A small image embedding model, trained from scratch: muon at rate 0.0096, trained on views of escape-time and Newton fractals.
Rows from expert 0 of block 5, named by matrix and row number. Rows with one number belong to one neuron. Each number is 128 + 24 x the weight over the matrix's rms, rounded and kept within 0 to 255. All counts start at 0. Numbers have three digits each.
# up: expert up (model.blocks.5.mlp.up, 8x128x128), inputs 0-127
# down: expert down (model.blocks.5.mlp.down, 8x128x128, transposed), outputs 0-127
up.49:144142136107194138126107134144113164141095141241170148105209163186111067102075190139120190098179138123217126147090084171130099128117124139117087160111130102126121152027126116178142139132167094125098103129077097111137091098116121150120030128124098255154087119146112123104146098126129141127109125144125111129120110114160054153170131114116110114131140116103129099191112090122111118131146
down.49:128119133124117113113118098128098128147097129147081126155201171129137089124124114131125175128104147124232113125209104140142153121157104083128137121145129116109049174149093124255130122108158123120127092157120134104131135130145087138134120132104118164113155132127113100161147132132115118149126125113143125110175095139139130131149115143131134122134130141137120127027127132127132140118138
up.50:136153119123105133123134112108137100111156109198185144121084124095141162139041148092167095091141132126142105169160092101107129129162111118111178099109114044097152101198109115224153120122071144161136127110138116191122047121123220096126128092145119117099108191138141101118073138132129098127158152161102171074124159142092116096118097122107117108158141140119111113119095164119131128182145
down.50:142148132124090122130125122127147155181120142095187127098174169137136104120151206124155089134085092131105140152077058093146117136160105140137200159176126121124168086068176125092131129117112124115108146141182126136140077139134084135129107151141129133124147142072136128138083123114117124090143131152134099179192136120126113136072128121138095125105110090129147108155163116122117143061135
up.51:129116118137127139131140142098144123161150133132082173113155151118153131117134202125095141114117116124112143129129151114128122144117109128090130110179155135153106155101133124121114116141099112154142122123113144132111102139128147115129139115111138084150138099146124140136128125120132138156100133122133126093135106132124162144120144150160123147137134174139142104134129137129161106163119
down.51:118135120134165138134118108124117140115130126166103113131114138146144094144087150122130184126123072121148145110101122132125146131096138138110108146106124134151090121108154127118109111146126137156120134127142126140130102122127198147117149119105130115122145127145135126140117145135139160142130122112136115134120129166123092125094135132120131127140085140119109131104142122126137131139136
up.52:124144120153119137125160120154128083127117198113094068180074123106126053122195194111089068140123160136092105164083035079132095116133113134107134150169151142174073101125154142017100134133051175057167166095090108124131052143140109142148183132107156050147221115130137130126135124166107100141133142121113051184100090097116124135153113118152166149131130148161111192077140159110121116125162
down.52:145132132164049109124148169123089092101137102109136141159013107118139111127138255136149144133089121132159107125137090183152127135155100153151146106154131124123094196178116132054120135115176135161140078128068132178122138156148128127134091116127126109138190126151142130092176104109119153122129132173122204086150130115100124131133117137113071128139122143127127152030120143142117131145129
up.53:125132129143124120118146132127133127150147137119142112098133148120132114125125147132152123122122103132151138123114108116141150118116132120125133125148137143123146128139141140137117135131107142156129110135146127106135117123132105126120138123122130140123117150132133127124079154135119136119127123122132124099123122128119140129137130126126142139119113135118130135141120135124141127161120
down.53:117119131127130143122085136122127134116136124108133139149108129126142175129126153125131189124129097130181121127111136145119128130149101122136131123168126124125146131120144125100124126135152127127119134137145132110128114129134121126130122128163122144123071128117127136117118126120128127141131127122130104126137144130117101110108130143123118128125129120125127137133138124127141133141121
up.54:126117131135123125141135150119111127158147165112143126145122114162138114154150149115144178143118120129206100106104151125134122143118133123111094109134141135119158088077094121083181126102055140116144176126019136170114183147119198124139166131108121095163176142146129117141137118104131098124117126083123159169118131126146162142114141141129122132121120181112121091148134103124155111093116
down.54:140120126120166120125154115128135171172152121174113128124116136127113140136092138122107107116151105122127095143091079087100110124109144118127131131115119139142097204162149123130115134133116123062128139102065112165128047135126191148133114114100105172134216100151139112135138110106138100208146132167115204120116111141138190082132134131118144127138090113147127106190047134117131134153126
up.55:147131114130146120131119108105146123149151111153137136165062138154114114132120154124107159154160141128147134080136181160111119151085108133105160139131112131131060092116122123094145121163090133139099147122063138128128113107138124149113126107116092138142129163096126124107182091131134111152098131140122148141128107161149147108156135126172174119150090142140125108140126127126104115102105
down.55:150116131111111130133177112124090149096130117209124135134151106121139085148101175131116127129153130140164107118110123123151153126098119131127117139120130132135129122127099137121132133144155125097172125114137114171114120130123143128124144116128121078125170151129132125109125143129105109090116125112120148121124123143117130105141120129114094117121102139146127158154133130125114131180118
up.56:120119128137148126132130135122124122118128123120116135143139130138120130131115125119120109133131143135148129150126140118116123138120130131137133123140129132107161128115116127137124123123111122121132133130157128135127159127121134118134116124117122145138137144131123137123139116124130126116126125149123120138122127141134132127135125131114136128135152123125130110159116120133111126140125
down.56:130132128129129139128121136136136138129133123140131132126147138132115136127124102128127104136120131123121118107133110116128131126139146115128127126116136125129122124131118130121131125135159135125128129123116131151130126125126139119132143124125127138130098118134123132136133119119130135148125126106132097133125138118131106125125124127127135130133120120134125130148121133124136129138136
up.57:132124127130131130127125129128128126129126130109128128115134143129127119122119137129135122136131113133137128132115136123130133131126124122127141131123140130125133128118128133137124133123118127122122130127124132135131126133126120129127125123130123121125116121126126126123116134125120139130130124131125120127131125120132124132146125128118130130126127131127126124127130127129131123134127
down.57:122123126135135127130130127127130141133131130132128131142113136127131135126130132127126145128127123129150132136123122133124125132130130117130127129148124126127126134113122131125124127126137129123125133133141127110128121130134109128126121130132128130130115131121129133129131121132129114135130128122128107134127131138130121128115129131134135125126126123128126128127126129129129127127128
up.58:129121133144160086119170132143128102106127107171094125087172136118089112139090138141112118100150137137099124110133146101102089127110112151104135134112138130058096132150109104200113139109083142136132165129094106130129160131117132096126160124108138101140183125070110118146187145134121168073126127159142132156138121068124088066139141120117132152124109134098119071091142143107155129152125
down.58:107129136141114133130194107121159106164113126103125129141138165155137121131142169129142064125125194123144123123138117168113103127144159090132146133128133146119120100121150137107133110109129127085176129152131112159140097149131116117146151135121138144147151127134135127119139089145145104105127129073101098150139132130143035136097117092087173132123133115117142102146124111117129120141129
up.59:107148139141122125117099181119115132107125106078137138156110154114120142117153164135108083110133169137058151137112068174108138123150121111150179124160136122145116164105137099185137136101160141142132098129122151166125197128138138156122146143135141089109120156120148107130110103126123091103145134150116124116128135117113156141096144130139104162157113104133143132140131132116141151080159
down.59:135133128148157132122129161128125148112117109131067152077117117137114096145105169136125148134097126132112126096144166097129130130118129125117140102098133133116140091080099132131144115145145118118127109154078116154131162139112146129122129116121144117137175123152114152114111190129148172112127122187130118155143132143127106091138131114131168144107151116134117119148122118125150126088137
up.60:117115136137140148141175148137134043122125076128121120170201068135130064151076173171106125111115202127119099145052102096191115114188126157111189128118125128170070085118143128105163137097091100087139149131050094131135157117134136097150179108073141168141153109129122119137175119127123093187103136117137100193109089092136149114181102141101202110148169158076128108000144139121139128105153
down.60:121111115135179136126160157121124129135146124121062123151104165115100091142113109130147202136149172130158107165185131103144113130152084169109178140218128119199127127181114120007141126138086116038131146115021128076123083132135077122131100132093099177125123145086131119124207135089143150103131128182128107122062148142134170119237126123108139121144094141109136163054047117131169131089124
up.61:130127131138123129131120125119125131135118125111121141136123143121130125129141125131117147132106127132110134133128120131128136125127125147128139131146131128137115136110115130140123133127126121138140118130113122149124109131129152126132129120118131117133152123133128135132125137141133117122127131121125141114135123142112109133120133135155116135131139138123122134114127135134128123151131
down.61:134135126126131126130119134116122147134126127140127128128133116126132112135112152126124131129135110128129131131107145126135124126105132143134131134130125130135101112109149126100129124131122122112127126126144130130131125127124149129124136124129128128134133108132126133126157126133128123129116120131131132139114121135131127135120129126124121133136115129127128131122129126125127132141125
up.62:139128120131155132130122132111108131127122129151128117123132144150115130135113121129137093140118129121120139116104122119137125117149114123138157122130128120127117121118154121098130129122106122129139150115131132112135172125130133128146128126137114098119122122115138115151109134130136130115137129109126128141135122114145149128103140132117145125131119112134133140129135116124152127135131
down.62:135139131127114124128150116121125106130133114115135111134160105135131108127114140125137122120116123125121122144156128121120123125111150136124145134117123130122135152092115120144145124127158121151131113142131130136125109116119116130127116125107123130132119137132124113125138124128133131141128124130121144134150126109140141150144124129134125128123127134137128127123148117117128120127122
up.63:125114114118160142128109121120127136128139092049161161156119116167127142144135109138122145128123151137194129089120154124139134141126113160128132135135139092164109109127110124167160127144128122132109149131109124147116159111129145135128120125140124098139176139125127133114165117133145115154152127096137170138126121129128152126171122139130123124135109116095133137138145138141180146094108
down.63:147104121156136123117129110140136145145138128128065112135138111109098149132094139133098106118125121127171100138118105144128102128145154133118091134152128107124120159091143124149124134120153117101112117102094137151129135131125152116126131150101129169125153122157135124150121132149132089190140125171130114134134114141134168105148126124139104133140094125141126111160127143112139116130140
up.64:139124144152127125127132142132113134129120117096112134133102131106115075114114147138132102117117138127149123136100151090080134137102131102126159121194138126117146118111097124108125123098107140141152118135142136185136128114114116134131138135154130144113135086098117117136085129086118139098129119128140170182132172105137103114122118133139149123141142126099122119160141125149124134159120
down.64:132111123123140125122115121132118144109102142147116130095142158119119105129129108130149125121150153134155145162129152122124141110129133144124094140123116133129097171138171125205144134127132126135166143111177129140119099124115144121130130128139123098125149127129140104118150143124127081124124125164119132125131145108125113125115119125115096127122095150143135122121126124121108124152114
up.65:142153132164094107134143179102110134134161194169109135126149152132147078118155083123129124151088066133103149148124131177136095149133084088150127124170159088106156157100148135049128159129157139154124100117167103109120091135121111160112135137165096122140136047101135119137115174114109127103112123111135048121149109142162142097072155133155204134155096172125107151056140109121145133104102
down.65:125147131144106128133106148148131110108106136114100129142147092111117071122130153128119137120134059120083143139208184128114108126103121157126170160179125130128135151153105128127134156124199124218085127125086113148121130124132092152103124147160124110126093138100121110129119152113115115134133115136134120149196122112134138134125128155134150120105176109118112120079185117141134148091122
up.66:122108138181152120124144146170145124103119146096090130130101198096135160111131145134153117151139147135120138110108125145157129132113101168115096150149137154135061109091113111118098136131137141121125151124128115072136090140135127121128150142169101103112122068066131127104206119104118108133127140106151096133138132084128126128128132151150083159159097152096121166012136116131124123109089
down.66:131115133124097135124189133131125099136131108085131137124047154150133158114174224123101127130133137131158116117072158103148119126128101134140106095164128136121188086109144123130117114127140134171148114124111139164128079130121148129125092125110121072134162114121129138135140155132139131125133122108132118140076151189105147160030133121130143138120118130131132118107159132132106129134142
up.67:128129129148166135134172114108134083145112147060142165125169159117126135122139139119198129146145114130102146115148082093114163132074127129145134143112136111098071143122083137060146136120111126160134102140106116077129083104120152133114130095121109172142091088112115132130095174149127169100133123091134152114122157114138206143132130115111141134125122116100129130179133128134152127148157
down.67:147099130113087156126127102149143130105150110071141143111170151117137144124109128135118186137087177125117120186095115097109134126173128131132149088124139124143102151175177130095126099140040131127153127119126162152132107149129070119134132135173119090138064108122135117142071137099130099126130129176125174110144147078124098096079129136110163129123164106154143134188143161133123126100124
up.68:119131123129134123139127108126143131141141131111124112153113133144133122120127140138114132104127120128137118099146111110133114119115123136116143139126123112141109098116129111083144143120112114129124134121156135153155112121123146127125134131123133119141120126096115125124102091110128130141151130124132129129137121132124093139111126118131121136145119129117142121154129127126144135129125
down.68:130126131113115112129106143124111122120124128147145128127133113128139103119138133128119129125144103127121130125134113116149134125139136114133125141135126142120135126109140125131137140123146130142148141138155122125122139126127153128131115128160118106128107112131126138117128124114122137149123125113127163124111135110124151130144135135136117131116137122122120130088169127129120128135128
up.69:138150122118113098129158105142129128166100078035146149117178169127126163143118045147126159128127051107164136096131139121176117118194142129113158149176119163076189107078170125135112117128068146120145117139122106046131166120129075124110192129082136155113119201103123126134091159134123150169141130152133065090102126138141142088169153089140155126103132112143130129015103151116136136160156
down.69:131113124127208159130163178099126209148181137049139140143028128192138173124146199123123127147104195135194147139048096102134128142144107128146140090197149110161172068003147132045135120151012120087080149155199155111125066122130060153130099126085105109145086092087128163118110071075140200139115127157146060146096143096096105120075164138171113137135103131129156142125131139133132143141069
up.70:133131130134130128127131132136125122137124126130116125125130137125129125129129134125129124126122119128131125138132136128129125127129121130124143130124129133123122133132128127121114130122112128123126123126128129131125121133133115125125119131128132111126135113133130121126122121125123123125120130136127121122133121125125127129122128128123132134129132143133131127107126123129126123131130
down.70:122131132125129130128122126124129124130121132120127131132122130121133122120131132130125131131138120126124133130118137128133123126129127132136132135132125132130118124112132128115124129124135125130128129129119128129130119126129124128128118126137127126129122124127129132129131134127127127130134129115129125129144128134134117135124125132135128132130132132131133127118132129132123131128124
up.71:146094108119168154118117114111128144148137086138145161135147133149149193121144189118102164116136109133144131101102125119110157121102112111137131131101137106157098096093141107084162116149134081106126115123107152119110097110136122142145126112168093144124093158080134099129162135135131130155105143129136168066144071135135149108138134140128134114159095140125132118111129124131124124059123
down.71:135104115141113118125212105151154121145135133162141135129170127126114167124149101124124165142110103126122105081112155112142130118127160175125118118140127132147110148135122124195120133125130128108129137090090117142122170120145147128131102117074121123117155130119138099142124163133133099129138136148125131086114107128125196145178133116127160123134137123137120152113078144124131131152143
up.72:129118132138120127129136119128114111114132141102095175145145120151124099132120078130115114119120144139154121138140161136097120144113115125122174116133122127119208130086143132122142133123113111111117136134148122163128134137114129111137074118124108150137109148164123128139132134127127139122122133150123083142125118149121163118122138136135166124134146125115130129152135125127114129140123
down.72:121135134126138135130134122131141156135126120155115135150140110130127169142094111131128087131126105122121131145136114140127125130146151120143119125128134123113145119111118127143122128125202132126111131134111123156127105137123130122123144138129130164125092118147129125134137114126124116168130128109124076142120122100142083130113127132129141126125141119127134117134087127121132127117127
up.73:140127123137136108134128164114110134135146121128170162144126108139143106136132121137144140160133107137159128088128062160179173128091126159104156105139144145150094130124137113118131121125174114166160109138157103054136070108128128123133145120147106156115121100095139121096111100145131158171113122127135100106127116118125134122164128131090146129150075139090134175093124105129139129161106
down.73:116114128133077130130138121135117072121133113141153139081110124143139125127099158134144161116160132126142127097076195096135120134149156149114084139223134144128171094121128122177118111131109124127157141131106133132132079128131161122137126130084129102144103122126116139120127140128129102129128133110115138147063133152118155111092136119132126133117144143129125101131168149136117126124136
up.74:129112122150107116132162101129149095153153074093147182172098142126147107103149206169125146118121091146106121078123061071149126118104132138150124140131115145118082174100136151110123136110137121103093105141116144241117177127141079134121118094113093093131121155113143120141127190086117080137143135110118158110147100153130117115162134117162139117122150125147149089140114153130114154184106
down.74:125132127152128157117150073109122136156140131167121110232168189104117088094125170131122194130110127135178117173109148092105130132117065148155131100125127114114114119193151128139126120118130121100116094112144175096127000132153092127135064124170116134121131124094143110128154130098132117110125125104128132115139090161131100170157125140136142124157118164123121144185211131129118136196109
up.75:125123138161104108134178128152156130152161139099103103085111203105124125112147135152188098125120072139102138075162161132100118133122142160120033156158138197125101160098070144179083137138079157124137127114156117152119133147129130109125103121060174050163138150107130135110133137135121120081134125130146121126125144129118131139118117127178129143110133167107116134080131154134106114182120
down.75:126120123133119142125129151122118132098136120031161151151040135111151151130183130123093206130113157116179139142079174143104113130116161131134160107153120107107070122094191127042132133127163118171097117118141122099132149137133115149137133135180119129129072139116119141113106102133138104222124129089129150131206146093126083098051141142125147124139101106142119125093165124115144132156123
up.76:154133143126124113141092151160119095105084123059110116115192165066120106106159152146160101138127222106107113117106000082173105103177132112116124144104122157083052180190075140150093129115209145098128135130139132041146120121119052130129194146197156090143067084098110133122178106122124150172132115170128117164157111093114229146159120113151113162103136101148112147107157148134093119063153
down.76:131136130116129122138165117158163179172147116079107115040192147147129143126176123137110118143093122128074124176170090105122126135120151106134087114159135142121207155245100127181136101111049121013156177158197107110123255137122021127122147147063145134145194110125144146096118142125145133062138141171117026123059146124092100083122136106126180142103177118111136125220086144144119115067105
up.77:116142132097116136123120161153125154073100090206124120102112159072138155125140097128081088180128096117045132098253035233130120121124133118098214143148155139164192101164132115158069129159120129130171143115138093000161044107143089128129122169157149042079082065094120124118078034186121132128149131139122063070146169119102129127087112143145087137126077150113122176159144125130126139100107
down.77:135146127158117087128179138124137183097155141119044092146183101086126112111123071121109161155079112123092108156190213109102108124113062179141088114142133120168101177195029121018135114124110127091121105147138155085122172124153099131130082153081120194137120127072158099124147178112135143133131137208136126135145110155145144135213127120124167131126172147110127151207094132123146134075103
up.78:114129128128188154127115117135135122135169126169137130129122138132127144142121124129135130117116145124119117086131149113109110130134120106129144140144119116119088133079109123105137154162120116117110153137201136095133055115138114125123171120154121156129119132125118124116110131135113116115112136110129115143125102128124112116124123130152095115133118140125117140157132130105097126132133
down.78:124147134119084137130176125136134114132143126117133132136142158120130125123116096126128132136122082123132130126095145141116114127110108145142127122134141135140127111102105134094117122130178136135148141123117134127134097130133125132123119133126131093141117117113134120115140132117130139109111134090129153148166138110154168142100120121141125128125134112122124138140160132127156137106119
up.79:121152127104087108137029164136131129153082130137118098169132158122143173114195157163121181097105145098144169158163070088118100103137135134093136098105116138136125162158119149161126117129135162168148072157158132075155104173111182129106123183093186080130125163144136137132149108123146127126136127134135165093153111130112073156091129117135132171095138126117142114200160114126147139078088
down.79:143130123139158142126149107134138143122131159008120125065102086142118189125123076128147170129162146119082119153137103093124122127097094129142111116076117112121110186210123131221124112130145124125096111129104137119130200121160133131106069101084140110136165140152118134136146207147147128159123123120131214097117097138136121098131117134135157124126056110144116109085183138124131120182161
up.80:147127122139124130130099114161115116128104089128120163137117136133146048102130112143123123131126132123147096134149168119129179135136152124103165130137121136113156145128112149089124128143083147110101110134117130151139193120137136134114117117133132080113119230107129122136097165115118149125145124167124147111122112098125128126192112111096173120107160072169126116113100147122115147193144
down.80:144129132137136125133088141121087125137146130091132128116159127107141124135112080131126111124151131132122128185154137149119109129124132160129074120157125128102125159155111126102123136127183117144109099128133131108129110122118114128130111134123132163124129125119120137139126130136139126139112124141122150145130134147132151124147133134141089136125098127121118112104145124135110133116129
up.81:126146134116106140131129162142131139112126114076133138137167094152125073142075104129132131120123152134106131199061186145118146106146146117113156133147120123141145128122151109112158132104112108128139113130125119102134255125118083123136136118098131144126096145163118110130063127138114127131119133191144108146099141153139090095169137118119167108128150119107136138109118134120116137100157
down.81:106116128125135132131180156139152122130130137154110132101114094127149149135148080139129087141129156115100113133183146142120114129134126112126096127173130132131155078142085133078132133131167131084131161152132103108130167148132156106122145120147135122120126120149094146121103111146137111181142131116121039123080138119145099138141141127133183127103159093116124125134070138134142132120124
up.82:106141135116158128138144161137107197120111174099112103087068146149098095138059095162105038165133123144169136111129133161119126136123119130136133159136110110095230062041155120238135145081196112108105133131170106118155140148088126131132105160149171190119086118109131140125153146149125173148151134124144081184132182071151091120166108129096113140109073091106132130032127109115124121118094
down.82:108142141103225169132080085126116134139136130080082126255012159155117169128000150128154030135076203123255133217078061174099118135158113072152182147134144114137165161008097130255131119118171137143098105170142148107136041141137077122139140125142140000135056098149147121137123042096126192175122125110124000178130165082141038140085119132107181148137168102128124135163148107123132138134109
up.83:112134130118153124128167120130118137124116103155127129170129058142121171131115104132178120060138099130121118057028095097161125135170124157155106136135120118129168112058110119143123147119209089159101118148136139104130199114115131112120150138146108159136073166106140113132129103124127131104121114142144049123138130151109096148118136115136104123149098086120122124032110139126116137118149
down.83:133125131126196127136153101145132159154141142169140144101200117134152171142000194133144087116130222133167150117105150150148111128171127157127115131189132130147107035091094131179121114129101132094137161137075136110137034138121122122127133139134125089139150114111124143113099046113135145101133135207134050169100115148137098104106134122126166142125096100124137111126142137121098125149098
up.84:148090134158131135130140169116112137147108104009075165218132120175104066138123181150100071100122071139205128162051112119122121137136119112175252114154164178094140160000182110191131133074119134064134078135122120115123132113121130137129079113222071185139125130122130149066125114063133178139085133134128101166143100138141217133184133141102168141134060137126125115055118087139150134062123
down.84:091124133122150128134136143086084227116120132180172133143021185157136138155086139125141248143208171133098154152112028220134132133143119099161067157171138121179099087034119126099093144145054114073173158157184120210112052117128071123129122119139096217124055097093126150115173071113142104148126120012118092170128159179158018147065131167139095121129085134097134141038174095124134140079112
up.85:103121126133162129142094133126121135115133097143104112107099120123136098136096124114176129105129138124138129121120107053142048143134116137129097149148122107077139131115127131166109141119145109095100132130219125142127190111105179100122141169141133091115103103119110152142122140090127140159122124111138134178149145077139096125128138136159081135144126126124132081093155122140142144178096
down.85:127098125195087111135185159138158181131159152181178097131154103139109193107125135124106034140101061139179128078088114140121127128138149089128124133102126135150114111171162133157126134129111124191137122131111133069129135140114119126128110135158127095131068153125154140135122049124123146205151142089145079129147105139093152169126132113157100123110011120102146131126138137129117142121115
up.86:125136122136108113134088125111118134145127140179117120156102137125140083122152172151101164132123119123089117114173142130112130124108117124120135126143145142145090105132162127082132127135112126093130118114151131147123122139125132130130130127118126087127128140094126116100124130120129127106123128129124139111129131113144092138088125124131132118134142124122130137150140126130141132128118
down.86:114133127115123127129138110116134109124123132175154120132109137141139129130100149123132102124138106125103142129124159158122133128107133105133104142072123135116098088093129128112127125129150122154126131128128129104127154128131142140133146114179132104135142121133127124130134129131131122149124130084122143117138123142120106133106124143133125129129141136136119129135159120130115122153131
up.87:090144116130105148135129148115143100105196109255172091136054091158152078117053205071076141160171155124158129138131159111155134125148125169079100127145148099175060077194101122000162134176060120228129154089091148116112052110141107131129152102093108127152252206136126111166215083156111125176130155154133158188105143091131130143137151141202067118144133223095127154109129162097133124154144
down.87:133138123146094124121208066103086059083102138146191115146013167141118114135243152138117200087196112132046160135226149156106141123105122115104097136070121157171100096097159127034097123134060126121169158101209122120125188102149117105143104083094122190126137164098100114125182110151145078172114129126117177133127135088163084143215118127112070103159132106135130130146121107124111135208122
up.88:139125133066125131131080128117119076121125151158112136137100142138119099131122112141137142127152126132135146148113139126093126126156130128140087143092100155140135099103125136127126130126097124152143142110123126129151162116134148152146142135136137153128139104129137118104124120095123117087112125114120167124126149098125118133101129140097099112130130126101135127168124102130135124141110
down.88:112116124131136138122124105130109111117126127115152119107107102129130113126131049116153149133113176122104115120132092136135134131141105155148147123103133123123134128140118129103127120123120127176115145134161141130140147123133142129128145142157128080130141126137132121152118110133131171092128129093138127134118135133117059128134127141147106114129116150141150133129136121119134131148130
up.89:171118103074115134139102126139137065163090159038164113111170149162164208118236173107183155128118171108079117142147053080075199102112134132114110113009111136133045146243084146000152106133111132197110158129000164039141255111151117144135198154143158149135133117119128113116151154115124139166133132044161187145124094101135255176101121114097159123100121148134138092107114126149140124061159
down.89:159071127084134111135096044196173005185094108128146144011124111140169077116194089145129010099154126130123114132034207081084112122196156151111017140141133129120072139201093127184138128114000138153165145079065135254124153140164210107124172098054149111175254139178125113149056200105142073114150139139102244131068114037114162095171133085110139140128194135143114086150110173145148122226165
up.90:125134119117117131125120116112139155135137146132121123142120127123122101135122115129118145140108122130097124130139156119129127121145127136136136118124127137122113123136134132146137125113119116122122133126119139126125112129135144134133148131113121122133145133136122127128137160128127127133124135110120113137123125132138112121130122131144109128143120135121136122117119137130122118134134
down.90:128131122148133127128157130133135142137127132148134122121121146134127132125116140133136137130130117127117137128133119137130116126117111134126114136123131122125107108105126137091125137123119120143119107117144130116134120117142114117125135123146127123128118126137129137142132114142134123121118124140128131128120132127144145137129127128133119125134120134125126128121145122127108118128134
up.91:151128114135131142133115126110111084147137105142146164125145168173144122129114205120081132122126114121162110120135165128123137132108121123104146116143144112125115128102129139120123140123030116134114152128104125129127038121145147138126111118141133118148167128124147107132144156116127132155132129100127155123129069138142156119138122120127161119141125130127117104131130125143140129121128
down.91:134130130131141112122119113120134178167118133201123130131099109135123129125090132141123134124160113128131108131110112122123114126124132103139086138171128128112100144099138126132116143115147131100128115119107118157126115128140191134121137115090132111139151119129123133124203123133134118161137135113121113148090118161152154107127122123135113124131095134112130105094108130132146122156134
up.92:142118132107130143124114103131122107125116109070136134129101101130119139136134115143144147135109132135135115108135160124130142123138135148148139127108145131130081114123079137153123140117115121136100146132120139155125131136132173131120136123142141097133173100148132132153149122138133123109138129125127150131137119130129123137155134134148097145138128126115137130087139136129140127137146
down.92:150141121125128112129131117150139158129123136139061123123115131126130131130081142131109098133148133125126121140098112130121113132133123152124099130112118126111112130149153125126126126123141133116120105133078138162114109120134120138114121132118132143140163112131124130122130140136148102147122129148132113148110125158140136120086130137140140137131125125126125103142151139134108123109142
up.93:145138128128129109129115121150123141174094118088078131172025226142111154111227179144152032105130138122097157162208064127109061101120100091158126127115113161121068149143045164243080122107169176072088108132116144127144129117123158139121148152104149097131183140112140133133170123109135097074165118127120108098143153118131214117107135106131062142105103073149119122104121125128129110117120
down.93:133144129132045111128154137154129165129120140065079112089133169108134155122174159131081115141098115114118122152098116122105118128142059096127118126166129142158105182150217142119101116117087145056142114137163141089143133157135101134137144176135129234145184096136130139115102110105128094087126128111120051180197121148124098102068136143124154134111115123134126111240255123132164138045132
up.94:130114122154113128113124150168116125136115114121120099141128143144118073123145109126116064168109136134096107145077173149153156140119131137106150146137125149157113111160164120131121119152146135133129134130152140083122113132129109109131179123123143059100104172128140134144100153133131137118125147162130123109137148119101095120140131121140109127109079119141130170135123149115138138141112
down.94:103138124139149135125141147116141130112119134114076129106112119124114149119160171126123178131129104121118126127188176110141115126144113148130087119150121109137175145098091128138115129117100133109083124122064121113123186125131070109116078151150136148120135109113120134154120156154130124109125131158120176122162131142147153110116139148151160130122122126132123112179134114135140130075165
up.95:123116125120164138131102110120127138133135125129114132125124121131127115141153144125135122139134118128110114104103113148138120123145124139124137133130135152130117118125124128110112132124107124113144138121147125112130114117121124123137111126121120122136114124124119117124132096122129138131135129108120092142127126122127130127123118126128141124146116136133130135119120129122133127134129
down.95:123110132128118129132130114131150126139127133156124124122120121130126110127126136130125133136142106128115113100138126134139111129146122132125159153130130121150123126089131132120124132130125124144131119127149138126127125138139112123124115126124126111132119131117133132128122123117129117133132129147120147127146120122129115128140126124134123121125137128122131137133145133130124127119130
up.96:135129122138120124131136115129125146132129132135129125136118156127133136121130135125122120133138131132112121111112089117130128125132128117119119129121122126121118120141126120126122118122165120118132134124113139108129121131126121129139122130138128126126137147122129125118167141138132126144133128096127119125126124133131149133134129121143127122132108114140127140123127131123132127153124
down.96:126122134124124127131121127137131125127131129141106124117130119123126120118131169127126118129123117130132130132121153131124124125125136141117121118133135133127123134150149135137126138125117131118114122121125121129128111132120123135121143123131135138130145117120129141131116126124125134104144128150128116142119126121123127119138125114131119134118132118125121122146141131127128133116130
up.97:126154130136141106150053184104118151137154098161164094122208108148132196133125100141118110135186223133202170153133000131213100158144141126104070112067127128075255089136124133188176140124255141093100122136161127112117000141087147132133073138219084255124056153138123148096195045162125143152110141198088123150129118100129239138044147122193090098094162130153129088225148112121097113018131
down.97:126151132145062114128103081125117115110114110187177145119255063095156094131060016127113161155090130128045123203174128048133174129105189051118082121078133138078198118225098131231134126131196139230165115119179119133125110127113132120135161115076127165109126127187100138148171167169120151154130127160135139132092174167133093142093111126078126118126249136126137140113057136132100121099123
up.98:107128137119129143133106134116126095131147110129119145155094135119116150134129105118140137112123133133175151100129146123117121146106116129109135116133135137151145107124111121133154136118091112138119140133159135126135111139136111135124108132119127126132109136131137130137121132127126138155131132116125118141131125126138165143158133143139118128139131148125128131135140104120122135140108
down.98:131118123155134139120129134132087134122116114139134121153135145127120161129137144136115079120107100131156111106077096122128132127127127110127138124124135127128147119116132128140101126128157138129155116117112135109121129136124161116127121142131135101131097117127135122123093148129126124146139126084127130127119126165135127136134122120145144136133122132133113130150143140119154114151134
up.99:124137130119156124126156140126124117114141100140122127107151113089125125130132166114163083135145129130092131110092125131134157119081116131097128134098135119127082139126124119119130127112129125113145125125136132102129094114122141105117180100128131199116128135088121119130126133143130136127122129135146147155132131111136124137169114124102166128138141130100132120099132132124132148141146
down.99:124124125123120134128142112128141114137112136139136150105154130140139105127157154137132139127142125128093138100146127110143115138145142130118148148127121143120120073111132130075121125133082123124158155141114119136137104131124149113138123142138130106134146126113123135132075133128130135111123123141121139130135136150135122137082121127144157132117154124128124109139142130129108118128132
up.100:145130128121117122134117147146121173125110128087144141170081151136138121129105087154175144131125088119182136145206110112158139108142124158094131136140128162116111131154096116093106114136116158102150111135133124126126097135133112126135126126146110086126098127121120119106131111146133142140118126129126128103125121108112116124108112129136146136117143125137119135035139143130118142116123
down.100:104090139130168140129140124120150102136143120091119153129107101157142130126175193129137130126133132136113135157043127137132133133141130095134140122148128117120143119089154127132123144131144122158098134159112115096132103135134099139127116124117130071124103100139116152121088158111120141145141132147130113135128115145090117107104149141141137135119127142135121115154136135133132131092124